Rows from block 2 of the text decoder of a small audio captioner, named by matrix and row number. Rows with one number belong to one neuron. Each number is 500 + 25 x the weight over its row's rms, rounded and kept within 0 to 999. All counts start at 0. Numbers have three digits each.
After each neuron's rows are labels from the 100 texts, of 14976, where the neuron reaches its highest value: "fires on" is the input token at the peak. Only what is clearly more common there than usual is listed. The data: short pieces for a synthesised band: melody, chords, bass and drums. In brackets: how many of the 100, against the usual share in percent.
# fc1: MLP up (decoder.blocks.2.mlp.fc1.weight, 384x128), inputs 64-127
# fc2: MLP down (decoder.blocks.2.mlp.fc2.weight, 128x384, transposed), outputs 64-127

fc1.366:512490465489540511512523480556500519557476514496459481511460463509474485481538459491504481531488495475501513468465475517457476493516506485503506546473482549473489485491496462501466504509515556
fc2.366:477494496495516469480519484517480530512492540499501467545526498489481473470550506416497517537495458497457500511479503485512497471503520501468526504505513512472479518512510514479472508524515529
fires on: "-" (80 vs 2.1)

fc1.104:468564473492488532471514483501541498494491515533487486543479519513474468515499526496490434532493500530534452479517488479467522513485473493514521498474504539486520471531508521512495518512525447
fc2.104:501536461507500472514427495501483516457503477531472513533520488527490500523502556542494475496484508497484502514561512510460526446472504487485478491541486487493503503449512508497506507531525520
fires on: "s" (100 vs 4.7)

fc1.264:547482536502520503497525475511523511542514501502464479502451481519488486517512466493511553457473496547514504472449485500476479497553471531500487540469532490511520460482459485453521487491478486
fc2.264:475495492512523474508499502501503519458551495509478548540526528441441507514492494515550507525532484516515494542538542487471561487459522511514494506488502472538500553521546502523511522511500518
fires on: " " (93 vs 15)

fc1.36:500485508501469488510513448507530561487528517495461491504545450511550504501460495490491525512491491464524509488457509479482525484480563488523499476485513494520508536477541525500526540479543522
fc2.36:493502492533508504455486530501492443525442504485501458502574517496492516491521487552444486507526506505473512494520530527488492484522495521501493518486497522521488435473475485538502461482493535
fires on: "o" (47 vs 6.2); "b" (24 vs 3.2)

fc1.310:528492480462474501491505509482512518504471529509480533512468494500526489502489490500524516485512547498481455552473482493528477493475491517525464558471488520535508535501510504501506508455522517
fc2.310:510493529530489521508501498511526520447485472513466495476509500481489504443471493513507548528535505484553496514474525466498523525501493470540464513491519527474485520489476497504497491517493450
fires on: "d" (100 vs 3.6)

fc1.77:498480496483505477514531504478497489516553523518482487560478521557516463496534514485498536496479457546521481449467500481448494512498518467498445468547474504491461531517499508493487520503536510
fc2.77:511500518487489510469502461494495480475507489498549514474500464491486484528488510479539505504460542463473520508515463516512495487507491482443520496521509479551556484446535471513496492525498487
fires on: "e" (54 vs 6.5); "o" (46 vs 6.2)

fc1.270:491527441507552503517511482510503490522483501495497477514457510480491538428492484506534479485446457491517513488497532449509494497519492487517535532516539469455496521488475480539468494485470518
fc2.270:500490505510534498473450494515489485492465472507500445532473460520518506456494536493475509494481520481500522536466501527473494484446476494480511473493490434497508458515461518481491502540473533
fires on: "u" (42 vs 1.9); " " (38 vs 15); "s" (18 vs 4.7)

fc1.11:529506464511494490510558510484507483467462493538484528520483495495530477501493495476498528497504534481484503518520530517539557537457528479498484488464497492500466458510491487475439481431503450
fc2.11:504500475491527538507514521481527555499517467524497500458474529550477437469542483502489515519506493519546452488501535498501504490507521558529468497500501524504480455487516480470488467489470513
fires on: "b" (89 vs 3.2); "f" (9 vs 0.9)

fc1.229:475510452497485541471495503495480528509509485484475554462549516516519521520573491504526497494484464504533509488494479453460484517505527514514517505509557501528533479477504498447541496521449508
fc2.229:515527511468484522515550466508529478490496478520495449502443513500494532517476538496501473513504544499452503475509527552527539493491489510491494497461463479449496475505464513482484538497514514
fires on: "-" (99 vs 2.1)

fc1.145:509527513494487480521537459472518527541472485485507463545467475520483541534513474490535508493516482514525471556507493520527497506517486488477514500495503490470470463525494533499531483485529482
fc2.145:535485480511481556541497504487471539465494523451545484510479465480484545546513482485505541540495512499500495516525521493506485466509457508445464493553496493495485510479516509531473536530449499
fires on: "c" (91 vs 1.9); "h" (7 vs 2.2)

fc1.353:523552499473503487476485497519514548512490526490475519504503477463474499470480477544529513500530536507494522492477474512518502486451474513513482507475491459521485505487515504538550497488488499
fc2.353:476451501529489449482502532512478445506488471490501519506516493506459468467510454489525495509507475510500507515504499551497467512462513506547469503510515532503485546523445531500524517458534487
fires on: "r" (99 vs 6.3)

fc1.100:502494468473486496475508493473539500503514485474482515473495507514533503515513495525492507508495451491479545471513499450489554502526511503556500549501516468509492516490536448506476517494499539
fc2.100:498508510504550471506473542485481514504522502504491473525473506433452511542482483479513489477519523548519492517502473525487466524474475524476496499524495497511526524490487516466498485499521483
fires on: "n" (90 vs 4)

fc1.82:520509510529509506513503497495496496482474463556482531492473442506501476516535535529491497495527516488518498485493517506510513469488484495541449473496487485483501484515510503483480465492502486
fc2.82:531491499537469509491505527523507513498506512504519460476499498523517488483554528526504547540495507525529490499492520479472474537520512553511511496475495523506524493503515457530489487503503518
fires on: "p" (93 vs 2.3)

fc1.16:492518508525492473525519465422492502472471497493515440485509502497516535488494556537486513470539471533515474535451528503491526497476487474544508512517499479551471521476459502494524462484513501
fc2.16:494480511509468484492527473481471514549520531503467527458528540501474442485472509518505515488509497467498496435470533509561503514463473511508504475463512523481481513510519504531482466533529501
fires on: "p" (83 vs 2.3); "n" (13 vs 4)

fc1.95:477485560512522454522503535531492498519489508518477512518464504490487478508469486484526536457525504474520543495519469488510471539512485470501515537459480471488531510422451508512508534489505482
fc2.95:505513493543457485465482508486493526516514455522524493507513534495492507494503483455500462522482467492530500518488491495499512509454517527494544475495513485493509464517476492475496505501522517
fires on: "3" (41 vs 0.2); "5" (27 vs 0.2); "s" (22 vs 4.7); "l" (9 vs 3.8)

fc1.65:477495509524481509495492532484516528474500524481488506499462504481524461515535539558530493431506501526524452460505504490490482523507556503497474527476527446504518504497484481449514485493494482
fc2.65:491492519538447475500510545515500487527504533510535489523512458543488510471476543489495483539511520485486457521513504501480533474548500529472536514496477468513497465483521523543489462519461501
fires on: "e" (100 vs 6.5)

fc1.363:511512512503459515434501490523482492466524536474444520499505495522505484526451505487496482485518526469446510555506467507517496531472451499525510504486508475495478481474502511493520534485514519
fc2.363:488499509500491532513490493509488488487504523533552501529479490543484519508499532498470495493510530471491508501521439487501489515462445485520454498498459484483475508463458515439489540511535475
fires on: "b" (100 vs 3.2)

fc1.308:494460528512483551530516512506495496478541518506467492488496506521495507506459527481439506488487528503478510455485526458484507489507458530504486511513534509502507497535483475480462531476522456
fc2.308:494522459446503529495552504493514531491475490520506541542480486499491522483533467492509495539486491501516494560504535487491507512488519515457483456507461438494532483516507515489516463534466503
fires on: "s" (81 vs 4.7)

fc1.278:502478482521496506501509474474465455510523453466501479516529486554496495508515498502513488534497454506496510518580488536479500501490429524502489531530477487453495434494544517472565523489528520
fc2.278:494472529480506485527469480500527506450503531480477528483482525496551513480445477536499504461490522492529493473449530485480486517568502536548474482491507537508521500500497489501511502463491484
fires on: "m" (92 vs 4.7)

fc1.150:473491522508543502490497465526494523523504470466507444499492524531456530461493448532495496511520492484468507528485489578456526484519466474509472506530491539502502511467563509538504486474525514
fc2.150:500520440507510486478464468492508519509485530510501484469530525523508504476490502546544521492495495490471433505475498479461509477518510515479544491534510504488511466516490531508487454447521522
fires on: "n" (97 vs 4)

fc1.112:523461519491503496530508521530518545508504536508470500515542458502487495507519491517522525516477556477436495484470473494496496503536505515514477513496512484493480493472485482437498478482518481
fc2.112:501480523473479520448558509476498474481440549506493478526451496514507537513522460537491483547488498502510506549532473467525483519486532498500458483495498459491530463502468480466444485558506445
fires on: "g" (52 vs 0.9); "a" (25 vs 5.9)

fc1.290:524466498473486474481509545514511542554524535533480504499474464519481497522496489539485484505504521458480508519499474484498501510493483512588490507494462518448529537488502492484491497491512470
fc2.290:534458508521485514477511517494522486559493517497518514536495477507503526543510527539434519524515487451488506509532464496471484506450472488517456535471452499463546477505488479489446474551525448
fires on: "c" (99 vs 1.9)

fc1.174:510518504439530486474498511502506487478488519494455458475533487552474458509498517496542462465496536503515519496498494487501495531477473495499498525534513531489520494506544460561506510511512489
fc2.174:504526452528502488535523458473529534508520471471538553520495522465489512479498499513500513508528460466496532490504479523514520461521472480490507512462478485521494514523453525435463510510489497
fires on: " " (39 vs 15); "1" (27 vs 0.9); "2" (23 vs 0.2); "7" (10 vs 0.2)

fc1.88:478507525494456436510544527488490509468499505519512494533530515527487525539517503546523508421465512490491504496525474510480495514499477528495555498485544467459518503503493517494509496449478483
fc2.88:530521460488499537500522504484478570495530525495499499518506454518489498497485480456452465512513460537491501475513511477517474538525486473469526464465481510500498526545526508494474534496498552
fires on: "s" (100 vs 4.7)

fc1.8:532495502544474496508540459524558525484498502508459494531501503515516531496473519458486479516515459511512496508464499493483496516526488513503503561522506497494486504531498492556475462523461476
fc2.8:512495508460538481523513499518476506494484499538521489521503495512479479519501490463523488512543486472478523493517532506456539453501504494491455481510488508460504488450488540479499519456488546
fires on: "h" (56 vs 2.2); "o" (39 vs 6.2)

fc1.214:452480488545494528482524481488498497495492528537505553524505492485542475486476497486557511491535496510473527455483495485557481472489521528523484517449479496501505501512462555506517527495456483
fc2.214:463500480541494523522522496481489510479476513472520450514529455477518483543521495490520470502434502481477460485502463449508546499501460507477545484519525458492479515510556498499458481503501510
fires on: "-" (100 vs 2.1)

fc1.76:514501483485482487460504482497533500491462501507492485515532479530494505530480531510475501513504464498520501514448492510505507484532463475519531465500500482521534526468542511468504523488516485
fc2.76:453492495511506520524477501515527482454495493494533491504515450509489489494470543509503510524488490470502542520519511505492529474527462467515495477486475492479481497495473512431543503502493521
fires on: "b" (100 vs 3.2)

fc1.132:502529477516482483496557477494503489523514460509413471543476520501506509521500479494575524462516506496559474547536502474505466521498513480491501528520484483490471520491504521486479520503513489
fc2.132:527527521470498507515490455493501453480511520467508544469528479522495486519459451494523489511449494503498479488527467523497502554457532507515521488513522503516519488481514510518434473527488535
fires on: "e" (99 vs 6.5)

fc1.246:481516478478459482466460477517491511494463521514509508479484494520497521483472475491520500464514516459547497455469515535545517510482525485512486513447478506460481532498517510529472533486497491
fc2.246:528476525541469527481505505476499459502507511480548501507498481478506464515515497532504501461495478520479509524501508498536456507471493510479490518541515477529495463516542503515541492560471475
fires on: "n" (82 vs 4)

fc1.23:512517495498482491506526508512546479542529498501509453489525473497490483491472495506444492485527508469535490493498515543482506519484517533565511537514496514489516525507496490461499511503506476
fc2.23:532522455505498504499476527488502520542534494493518511478543472466526483532469534531492526517524499453516525477500497518475472474499512521543511515475496571504539461520549489531471507502503450
fires on: "a" (96 vs 5.9)

fc1.71:506471497481494495531547476488480499493460506535497539486541530503518531455495515464504457484495471556458561499532486553490503513537514505531512508455497493485498494514553483503502460485498499
fc2.71:477497507516515570502490508517491506483524465461544521467491507513548428498478498514479498502464519495537467474488513482567469481534509495517469515518522506518513519494488459499531470485492452
fires on: "m" (65 vs 4.7); "7" (10 vs 0.2); "4" (7 vs 0.2); "3" (7 vs 0.2)

fc1.103:466491469463459486510483482503480520548503510502469488510508526502509526508496486512487550474520521486536487479481511504473516453538482502473495525472437489478513539555556496523468541508510495
fc2.103:474449509520581531505461521441525486539493509510521535490512533523498533532492468483526470454504487494495486520494481492489483487450489502516500512524506542511497498470475505489500481523520498
fires on: " " (97 vs 15)

fc1.328:511555486495510480542530509563518451517575509499528512476457474521518460518517485462481468484502459491494490524458514480502509512498526479519483491488501503518535499496482513503506495491522482
fc2.328:530509515468513485480522521518496489470502473497527509465493505510500566493489545525497467523510500516501456474532473468478550483469486514485552505518510498541479501526500494477500499503501496
fires on: " " (100 vs 15)

fc1.9:481493476492489536512496535497495471486524479513492481514475511516467473518489487493522525533465519464474557476490523499481551522515466503488511529554503488450483532473469475473498484519467484
fc2.9:538500523487511500484515493507524439512507519489482513515434525523458524492495478425474516478496549530530515504526507512491484491484503492466509524457531498528529522501493518515503480535455466
fires on: "d" (94 vs 3.6)

fc1.10:495482487507497500524536453492506493528496436542519486516461499537488475471453483507549497546489510486471527540477449513508527468544474504518480461510474533506445463500520486473514457521515505
fc2.10:487516542507522505485532477490508533443508463491475522463498508497516519522522529505524491500498478525551489487537491470492515482504518519471475521481481545521522522483525488503456510469507483
fires on: "n" (78 vs 4); "h" (7 vs 2.2)

fc1.39:513518472489526507543493483523531508518531532489453500520532456489490456461465450547534492496482501483542500470506505505497511505474455492528529486508547512472489514514483485519476485489516478
fc2.39:493513498463514487462509460496531500509512483503466515494505498539500525481518478490522522488482486511517504482495509520514510544473469534523450454530557538507443536490496553485465501503548467
fires on: "c" (82 vs 1.9)

fc1.91:466525492466507526481504457525494531525495456513487492440480527486507494471509503476507517516521459445483511518503495529529488479485524455516496501495488483524500501489524543530476509472463478
fc2.91:498506535529470523537484495461483497543499520484540504559521493534530473485512522498481499486468477531506485484495495522495467527499489473499486507504551495423486499479515523524510466529467541
fires on: "n" (86 vs 4)

fc1.258:502503500493483514501465509497465496485520519572540500500504530508469523556441485512526473532466524457509494510480479504509526455526473482469485510508518538512494470489476524513537528487467468
fc2.258:459513477512476491472496522491495506507536461508490484482469519460508462525531492520476519522472514524487536464502473476529522479497522523499515496565517538493524471507533536495519486492460460
fires on: "c" (83 vs 1.9); "<end>" (14 vs 1)

fc1.325:473513506492479491478556501512546521485501460482512520480522502504477520541539476530479509482538525485522480484514488508493475500502475486562554485510488468510522479506467488527488468502526549
fc2.325:511466478499505525488504514488511451541467475476513489466526505495529486535489468479518561499516501497524497487546494483483532515493488506507482457524527514506478486506455521478527498525477546
fires on: "y" (52 vs 0.8); "s" (48 vs 4.7)

fc1.271:508522470498520455466435520487496503515491480528461502515486446528544518521569543485511510507489499481537527499506534500507482526549510477524495501476516518506445541459486509515478481472509491
fc2.271:527524495484470512515490478492494487462487472461488493470467495517496515543474456510497495524501532498518492531459477463543508483533468539495540487481508549568478468466495520517492439504456489
fires on: "h" (82 vs 2.2); "o" (18 vs 6.2)

fc1.193:514466501451498501524497517543524500473536445488490468537500498496451503486529492486491444481530435472490533519478475545514560443511464535491509526482497535505512512523504509532495483506503498
fc2.193:513512523554489453488516534495522467508518520474516466521517522499490537488443498437522525507508473443484515504501485517529503466540505477445503455497497489463499494475532519520466469558499509
fires on: "-" (92 vs 2.1)

fc1.337:462543512501502528458506515445485510481484450514489505454517496499518493529525514522485465479548512571506506495523528510503473499487468468484516452500536509476491499512482549438504504491539498
fc2.337:515465533543482463476526509482502503472489551486518504520547463501495508475534500524508471486549479528508539509528465516535503441517474484488512492505448503482450491494505523517529489508485515
fires on: "e" (100 vs 6.5)

fc1.287:531565506501518528511463490528494505543490532485512476484485529482492498473532491529476497432423487466491499536479482467479505488514525487505549488508533484480511475494462471475526493468494563
fc2.287:514516511470522488491465486538479463500490495491486470501504516510471502498480524469510479529505474509491509494524520500522524491464510542553510490475536568493496526492498468468535518503490461
fires on: "s" (67 vs 4.7); "e" (29 vs 6.5)

fc1.160:518504502444505503499478509496562482511497484478543513507478529480494464518493524480467486483536550504456484504537507520490438501511475484554521496445501474494472491470566496482492551495504497
fc2.160:503511545472522466500485536453519477488482480494524515493520486488501458524469518499487472499467557512495494504512535506494479491533508474550489493501469534494481472495505489541446546482510491
fires on: "b" (59 vs 3.2); " " (41 vs 15)

fc1.89:504451506458510521508496436490459470481525521508476528525520494526512487482508489492520470506520512484470527459554463539512476445505491517525518511486506499520508483542501516509506519483526496
fc2.89:519506546447517484528457476468497441492530492524488537490524539457542513476496506537466565484467524492490488476438525512487515529500547485528463521455508526561487506495469477488523531491488498
fires on: "r" (52 vs 6.3); "m" (46 vs 4.7)

fc1.317:512531506488497522525509518514494523522507479521524553454496489487475493537494543503505472490453484529490487514470491506523509484535492479512520486509509478504534501515491506531520478468535517
fc2.317:505489507524464490471471490498515533500486473487507497494475463489518528501490482464519480529498521512524528502519495488515508522500531509528493509524475510539458490528522494471488501548548538
fires on: " " (100 vs 15)

fc1.357:487533463457483483536506458464510496525543474507495503536542511502530519472492536500485505540485519479529557488530539492497495511492502486477469497515471492515516482483554466501477447504511530
fc2.357:509490479491460479504536514504485512485534520494480528509500455520528544490448488534464468485482470538488490491507468504498480506500502530472517468500498503473480514444536510541495536453472497
fires on: "s" (61 vs 4.7); "r" (39 vs 6.3)

fc1.12:456515512519504502509538458536516507500519510493491516484526498514524516491467467497511516475465537528497476516502450530511527487510459482472454501500464465498472548491506541480518499480552511
fc2.12:510488514493501537516531510489493503477503505447482480478565467501505503487497485493537458529483515482508504518491451468518516542508495500481496512488482534481543514489536472492508538506512529
fires on: "a" (100 vs 5.9)

fc1.217:514532506508503505473476540483506504507501517524479549539484447482526481476502489496547500518493489471525528460492493482500486523520521482526526462485524534498475505484507508533553513456479518
fc2.217:487486482550477498487531463477506479540497463497521486544456496501490460499463474501509479494499513553513506506508480470509492491460515542513488526503483512536536488507527500476505475527490481
fires on: "i" (100 vs 5.6)

fc1.371:479504516467531525486522492519500552497524512533523505479503529491453537499521517466477486496492505501480483539507551503425500507481484469518473568497552487547483461508501473482488473538486501
fc2.371:525506536452480480508563483533474463471538478510506516493462535496458460508481499466524464524510509499473511464511496505537507518526479518490492489537467483497538539503497498485486498489523558
fires on: "n" (49 vs 4); "e" (46 vs 6.5)

fc1.25:517527470508539515528521516476506535510511470505489531490515469505505532521505534501493469527482496519488491491464468476481438477510480506492479484514486536498509509488520526516466543475473488
fc2.25:492499492478480472511493497474491489475460510489507497555542460519522484483502487499476518507500541507523527511485504530496548495487499481485502489550579476480515475515526542471478470513492547
fires on: "o" (94 vs 6.2)

fc1.323:466471503505465508474538524562497496490471488489468515507494486541514470539481495518495510516511553486422519502471487481505503507482498496547481504499498474437489506502499473481524492480504510
fc2.323:526468467497469518498513495521499485501500521521501491496459520526481547496459486541488472536524491490482529501528465508492515537479517552523455537476414504468527498454469495439468530505520469
fires on: "c" (95 vs 1.9)

fc1.356:506545510513476480503483506473473495480496474516507526494505502552517528503465491512458495470491509509523495473502451481505494468534513503502510490478496514480511537470465477500550528463511481
fc2.356:525506501518501495547491508486487498528526503485502506545477519470488461476493466543526468535512466474466517499502545513490494479483500534528503483493468480535525519528537509478492474494500495
fires on: "u" (96 vs 1.9)

fc1.27:504503504516516526469514462520481489486521518523489503538490461460462520479504540486496500492515538480481505500514494519487512549536491493511514523483527484471496513484492517474516481536501562
fc2.27:508473492508518496470502477484494496519524526460471474519529526488465560450516481531502479548554516498493534468488497550480488520496497537468526479514478493481469523518451497536493469479486508
fires on: "p" (52 vs 2.3); "o" (46 vs 6.2)

fc1.345:494483477504490523484530450513483480547520480462511510478510551505513516508540489485479458448454475505538511507496485504522532564470470485523485479480449508522491524472473478499522511503478505
fc2.345:502519540506492507514500500504488503454521501536514478462442467494470557527481488518533492546540518516468482492526476534505487487467534529481470536524499558508505505492533508467505507484500455
fires on: "3" (64 vs 0.2); "5" (31 vs 0.2)

fc1.314:505483553502481479518452524493529516505499464500469467486490482519492494461554486503489526486513478486517503546468532533533528472476522508524489500486550460499494548493522509467532487463510511
fc2.314:461503480483501510494506513532477477448489472514509522467484470473539487452477447473533506510508516493499503476515500505499516467536526536550500571477492494496502489483475473525509511529457483
fires on: "n" (69 vs 4)

fc1.262:472474497465521438460512473452511476535509519510487520506482500438485514513442486485524485497493531514535480489497493516522525553491503531508547471480492530514475519506502475506438507459496512
fc2.262:533495484498573506498460520497501462500475489509501484531488505504477534490543486479507518534532501490505469468467542473523465517523534536523508532484522484489529459538516472493492497483532496
fires on: "h" (100 vs 2.2)

fc1.97:465510509538461512530513509510512473526459470528518469528530530540497540471509499497486527492508477448472474509478502528476521508540472476460505512462475460508500527497496486497435477492468506
fc2.97:563436518521480443492476514478480519512479513510488505531497487481456539479530483479520465484515513467507496504508491516504478499549475503521512527519449492542521478512514487529496506522502501
fires on: "e" (64 vs 6.5); " " (36 vs 15)

fc1.173:549510485511520516450507489514451522520522542538485533515469502495460510491545513470483496501484482517509506526481486498516508465543459448551534486473489483499496464502470489535469475480540538
fc2.173:543477504500488502447487486523485551476509494495508473483503495438492521481505499532536502542531478480505515489458516539513507489485439499508525507472434490480485484511521517496499519464490500
fires on: "b" (93 vs 3.2)

fc1.5:538497497477476438465497476520534461482517494490481508510505496464498501515490553519508508533515505554512502509500501537534537514516454490503509521518459513495476474492472538524504476493531488
fc2.5:478518441484457497485506471488479503490529504482485537519495536473492497521524505525468502519529481491463504486474491520512509487500452509490507499518515516472524520535473533530510440526484467
fires on: "p" (100 vs 2.3)

fc1.191:468489500505532477499519454476555488517493487529469521542477475453515526519491536487509509533483539472491489551501517485521489537476507494509524491453523511513479515529471513510498495512489482
fc2.191:538544507489493494478486547483503525500490455440487506484498476491515503522473472525487487474552510515528520498469539463533496511529496535527498454487530505532506495491471530532489482504480503
fires on: "h" (98 vs 2.2)

fc1.369:501530487451515520532507484512494507539518479501485477511431461481453517493487502470505509537453504494553523511456471504484478501527531515488503498499536410510508504500508495514515497512488485
fc2.369:514477520464521452496512494496487535498508555490464509476509459485498482470509539456517494537471513505500492436531484513529469539505536459496486459473538482485545505545494530480519498536469475
fires on: " " (100 vs 15)

fc1.373:480509546496488522485496492525460510519513503518499506528472507496458495498512528517487526513526477512472471489482529509490500488524489540493446512471459503534534497488487540480532472466510500
fc2.373:452506482536514505443476503524496428527528489495491510499518567479463526497501475469520484486495489474535496521510464505522485464491491486515498481519507529476473536499511514491504501480500520
fires on: "g" (44 vs 0.9); " " (39 vs 15); "c" (15 vs 1.9)

fc1.20:552499530451495505495490484474456495485497481501478480538481507482512518540534515547509473513473475471542514451441460464530524483508493503452523536471477517510500519523494516508474512527515498
fc2.20:504492504509531521531457567525466502492522498484490482496556506520481532494511487472470495512485475541503470517545505504537514476463526511531510519465465458495550494517494491522487515496529544
fires on: "i" (88 vs 5.6)

fc1.15:485510516485500512494517476523518459538480509523497498502553504477506530480436504487473465468514504526477469480500513513460456498517505466519499507483535502502469503478551451455454486506523544
fc2.15:497521529487499464484489552512493509500510470491536474478478465522563480516515554474500498491509510509487505530483507480503463486491530501524496490535489531434470544477516521506513496455512517
fires on: "d" (66 vs 3.6); "r" (29 vs 6.3)

fc1.206:549522510501512473484490475515492492480476503483478484507501483489520496483513523501484472515475504488512522494474498506511501509503480500473545561473504494518513476512498533513518525468522533
fc2.206:534495494508494537545442482468444467486511506474489504535550483520451496528524469507512510506484505488517509436533497539506519484469527534571491489504474494531523445506529494505539477512529495
fires on: "i" (68 vs 5.6); "r" (13 vs 6.3)

fc1.49:522471543430507451520533519510516488478490483526487498501514480519503513513527543519477449505503497463491467546526507550510519486508499522497478505463493515499515482526482499513485518535493526
fc2.49:483532508547539505504493505525457505495475518465511515508493537462508471469475462456501546490498481500528533481472454531490511505538517486490488507510529509423485481480497497499491489514478469
fires on: "-" (88 vs 2.1)

fc1.192:465482465521525543503528489520503499510496541504511525493491502484478482502485485554529475553497492475482505485514475529478472513466488500473510490492522496505479541491514506490475508508547498
fc2.192:521548487505492532487489512506506495506488467531491496563487500438512497502519493478471506516529454551513523481540504495502520525505503472459512524461520474554476477461543516491541520505463499
fires on: "d" (80 vs 3.6); "n" (18 vs 4)

fc1.162:511503485489516518479461417508544478482481503460481466531489524569480541490471505488525526485461479499512503493488502521476526484489475483499496486513470504494485566541510530490503518467488448
fc2.162:494484512504512498465505493487502506485525508532512502486529520470450482472481528481493516474512494490482485458527505572471500500515434465491506513513526481532522501509485494470535513474521477
fires on: "a" (86 vs 5.9)

fc1.168:479469503501526466518481520489551547508515504474513474556497510522491518501531457469505507545510532492525567470511510531541504534497490516525499505532487474482490481478536471470452462510507503
fc2.168:456540517501489513488523521501512512505469510495470500494452510552498495517447482519458458479476467504486510494474465486533464501497514492502525517521522495502499541485461535519516501454443486
fires on: "s" (100 vs 4.7)

fc1.253:518527481523463481528518513500547465526525491471490497472526493490502471496486489466511486441530460494528546503482529477491561548523470496493510509544501481478524493486485543506473458491500499
fc2.253:510487485497492486457486489532431488455486522563489483502503526508518499501499533530475493512481462448516487502529486456479473551529520495521538513525477482489542458458475471485521467513496490
fires on: "m" (51 vs 4.7); "e" (41 vs 6.5)

fc1.28:527480496528529522520487521562520500471516467481502520527486558487541497486498501517521492477512516501491493463510527470535482482468500500516503453522551492488510496493489479469478469507453477
fc2.28:545506529522482533489536532536440499473520462514512502532494530487517516452477511512540529494467558487508513502504527472510521541487464510510458502494475464498496478501488477519518478509471480
fires on: " " (100 vs 15)

fc1.335:503525526510496512489502471476477480531514515562478538485504467502549495491539494522482480528517491491495471472488508536547559513492502528492470510490500520493492486533485460460470507504488506
fc2.335:547560456484517534487529454509492516491506498533495504494464480471500480493513524525501518506530500476506445494537518519506549485464476526505511505497470472524475484474483515525519523490512472
fires on: "e" (85 vs 6.5); "t" (14 vs 3.5)

fc1.289:510545469500526481510502472510495526523492517538398498513542503470504481519514482507519497489486486544537528432507520513503471535479483462504508488546585515480481530476502501508466467488513446
fc2.289:495523515505463454499514473520499496484504486486458533511500522506544480489451469525501482491485512537551484497522500530469518524483533528502475499497518514448460515483520501530458494489504498
fires on: "c" (96 vs 1.9)

fc1.127:470497511555476532504518448515474462509508483465516507497495465477451516480471483525525506518499469455502485518488521479497528446515467544503493502524516525490484489489541518532561474485525510
fc2.127:521507498543506465476492469509527522510490481513481497472479558493518526465480516514510475518483508499471499513478518462508532475491459568455517519503486526540543493537483526447492518488505491
fires on: "a" (100 vs 5.9)

fc1.73:490502516498458558477520429441548499477476445493463458496490525515491521495473546500513505463462486512490517515507498556490490501512481469508575490514483514535492504526493495481482481525500510
fc2.73:460511496481487470480534542504495489505512517508505488492533490517477524483494480492483481477495512491493540516503536519467499500472492514482483464548521545505489556477488507477496530493502511
fires on: "s" (98 vs 4.7)

fc1.244:484478483514490463506523482528499485501476477581501527516469480447543539515495487494515518497505477510498523516474482500495512464478466511475492476469510486474495502491507556482496453503487525
fc2.244:521480526524514507499487489478529469436509526413506493459519463492463513489512516516514475494513519475476484488493510478532508544572480536499501498503497526512467540468515513507504444524505521
fires on: "h" (100 vs 2.2)